Weights of a small contrastive image-text model.
Model: 9.38M parameters, 32-pixel images, encoder arch resnext, encoder norm layernorm, encoder activation gelu, encoder widths [128, 224, 384, 672], text encoder width 256, text encoder activation swiglu.
Training: soap at rate 0.0009, 3000 steps.
Rows from block 2 of the image encoder, named by matrix and row number. Each number is 200 + 20 x the weight over its row's rms, rounded and kept within 0 to 999. All counts start at 0.
# short0: shortcut pointwise conv, stride 2 (encoder.blocks.2.short.0.weight, 224x128x1x1), inputs 64-127
short0.25,196,190,171,190,180,196,198,166,181,222,193,207,207,171,231,169,211,176,200,156,200,192,185,190,185,218,169,165,204,202,200,203,188,241,228,170,188,181,193,240,192,223,161,205,191,186,200,178,192,174,180,187,181,166,200,227,219,172,174,211,232,219,216,191
short0.26,197,199,194,172,205,220,205,210,223,227,209,221,168,220,190,212,192,165,180,185,186,214,178,194,202,213,203,205,205,204,187,202,217,175,211,235,233,220,206,191,220,184,158,191,220,198,197,203,198,198,220,246,221,219,222,217,181,227,207,168,189,210,235,168
short0.27,219,176,186,183,181,203,176,193,229,182,213,167,173,245,218,181,206,189,221,189,208,219,200,199,188,177,164,212,208,176,219,244,217,192,177,198,230,208,201,166,169,205,174,186,179,194,177,209,186,214,183,183,195,169,191,169,191,198,205,186,202,196,203,196
short0.28,180,205,206,232,189,221,188,214,181,192,226,192,205,185,209,195,218,155,180,190,197,199,148,185,198,187,164,210,216,210,172,161,202,191,213,209,180,183,204,184,169,195,207,178,163,195,188,214,174,177,183,211,190,199,211,187,190,195,185,166,190,205,204,196
short0.29,196,223,170,205,197,201,184,207,195,188,201,224,204,188,201,215,187,201,185,187,195,149,213,228,230,165,209,199,203,212,210,212,233,202,184,195,205,225,207,176,204,193,203,162,204,165,209,178,164,179,164,173,203,233,187,215,180,172,206,142,181,218,206,200
short0.30,236,219,181,235,194,201,204,235,202,205,232,196,208,240,190,232,223,225,181,225,183,217,233,207,208,213,202,221,214,202,224,191,184,197,196,198,213,198,188,200,191,215,190,177,227,185,210,204,200,187,168,214,155,205,190,213,213,167,214,161,183,205,214,215
short0.31,251,191,175,180,206,184,200,188,177,194,205,187,214,198,201,179,214,177,221,187,233,188,201,192,194,200,193,213,175,212,180,175,207,190,191,218,197,183,218,218,202,193,236,223,190,220,174,177,235,223,187,182,185,172,201,233,179,191,182,193,192,180,175,196
short0.32,210,209,186,229,189,175,201,208,196,168,172,200,211,174,159,179,231,206,209,217,197,196,213,188,171,191,190,206,207,179,180,172,211,196,176,236,190,200,201,181,184,204,178,195,224,243,221,191,196,190,235,231,195,244,233,171,196,199,168,186,177,212,240,225
short0.33,184,182,233,191,206,200,211,225,215,225,194,197,199,162,236,229,235,218,217,209,232,199,222,161,209,235,190,207,184,177,196,234,195,176,208,254,210,216,200,152,222,199,195,201,239,188,184,144,216,209,184,208,217,169,193,233,216,201,160,190,222,211,209,205
short0.34,207,185,203,173,211,209,199,209,167,219,192,181,210,234,193,173,168,176,192,185,208,192,215,155,201,214,214,192,202,198,191,187,198,218,188,187,206,188,188,178,204,177,258,173,158,182,195,211,208,191,196,185,208,165,204,196,241,246,224,247,208,188,180,213
short0.35,226,199,184,181,210,205,191,197,239,231,190,192,210,213,181,200,192,232,198,234,188,187,189,227,194,222,199,219,211,162,197,206,237,213,211,190,202,218,184,177,166,176,113,196,225,194,210,167,200,194,189,228,200,184,193,205,205,199,242,202,178,191,192,216
short0.36,188,170,193,191,206,176,186,268,192,220,196,201,182,179,172,184,174,197,197,184,180,192,188,199,229,216,195,193,188,211,173,174,186,210,223,153,190,212,208,185,208,213,173,225,203,193,209,204,177,189,181,182,218,246,186,206,203,212,190,192,219,202,212,179
short0.37,198,188,164,228,201,185,198,157,192,182,218,165,200,214,202,213,201,174,196,206,192,191,210,213,199,191,213,187,183,181,204,189,220,195,202,234,231,207,198,180,175,210,255,191,179,155,208,171,194,172,245,159,170,177,198,179,215,149,216,210,194,212,182,181
short0.38,191,160,190,205,196,203,185,200,209,193,214,198,180,168,230,187,212,229,207,219,198,222,215,166,200,183,227,190,178,184,217,190,195,196,223,173,214,205,168,189,202,225,166,195,209,195,207,186,235,166,195,210,215,195,237,168,198,209,194,192,220,193,200,150
short0.39,207,223,187,218,213,196,190,191,205,205,207,219,208,150,219,200,209,169,193,201,183,225,195,165,200,212,188,193,190,220,180,177,198,192,211,152,190,214,178,195,169,208,186,197,195,163,193,165,225,227,220,202,192,223,199,155,225,170,226,192,215,177,237,198
short0.40,218,198,195,199,182,197,196,190,201,179,214,227,207,212,200,212,209,180,223,163,212,201,216,197,196,192,171,167,204,213,183,195,208,202,199,191,231,189,227,233,239,194,256,206,171,227,211,207,227,192,221,179,192,225,189,200,230,220,162,206,227,216,189,208
short0.41,200,221,153,178,198,234,204,199,184,192,180,226,190,195,212,215,215,198,204,193,180,208,217,216,173,212,207,191,210,199,210,186,199,200,224,211,200,178,216,184,186,209,196,197,228,178,169,230,222,172,213,229,208,175,171,155,192,204,221,201,175,237,224,206
short0.42,210,209,214,217,182,196,197,221,195,182,172,202,188,202,202,260,220,231,196,213,198,207,201,177,197,194,198,227,248,208,208,187,216,176,197,223,150,227,182,180,207,181,230,202,213,174,193,204,249,176,182,212,189,184,210,191,181,192,173,211,194,188,222,194
short0.43,182,191,171,212,210,181,182,211,189,200,193,183,176,224,197,201,179,203,197,170,188,175,189,199,192,212,189,226,184,174,212,202,189,200,219,215,163,231,182,202,169,198,169,213,210,194,205,200,196,166,226,204,179,199,188,206,219,209,141,198,192,197,179,200
short0.44,211,195,170,216,192,215,210,214,190,202,245,199,191,199,200,217,165,175,181,181,179,223,179,219,200,228,242,224,195,165,218,200,199,238,216,195,167,209,178,162,212,191,182,202,190,212,169,179,218,183,171,166,185,198,197,195,197,209,194,202,177,191,191,210
short0.45,209,203,146,167,176,174,218,158,193,185,208,187,196,178,218,189,206,224,173,172,191,229,170,199,200,210,212,200,200,215,203,227,174,213,157,182,199,210,203,212,232,201,195,194,212,198,197,219,210,203,226,164,236,199,178,170,187,203,181,198,201,195,203,208
short0.46,222,244,230,188,226,178,218,162,180,208,167,189,153,181,208,210,227,205,228,185,228,198,173,183,205,221,197,231,200,220,188,215,219,212,216,187,203,175,195,214,232,213,203,206,180,224,228,184,216,191,227,188,179,216,194,257,211,221,190,234,198,217,180,183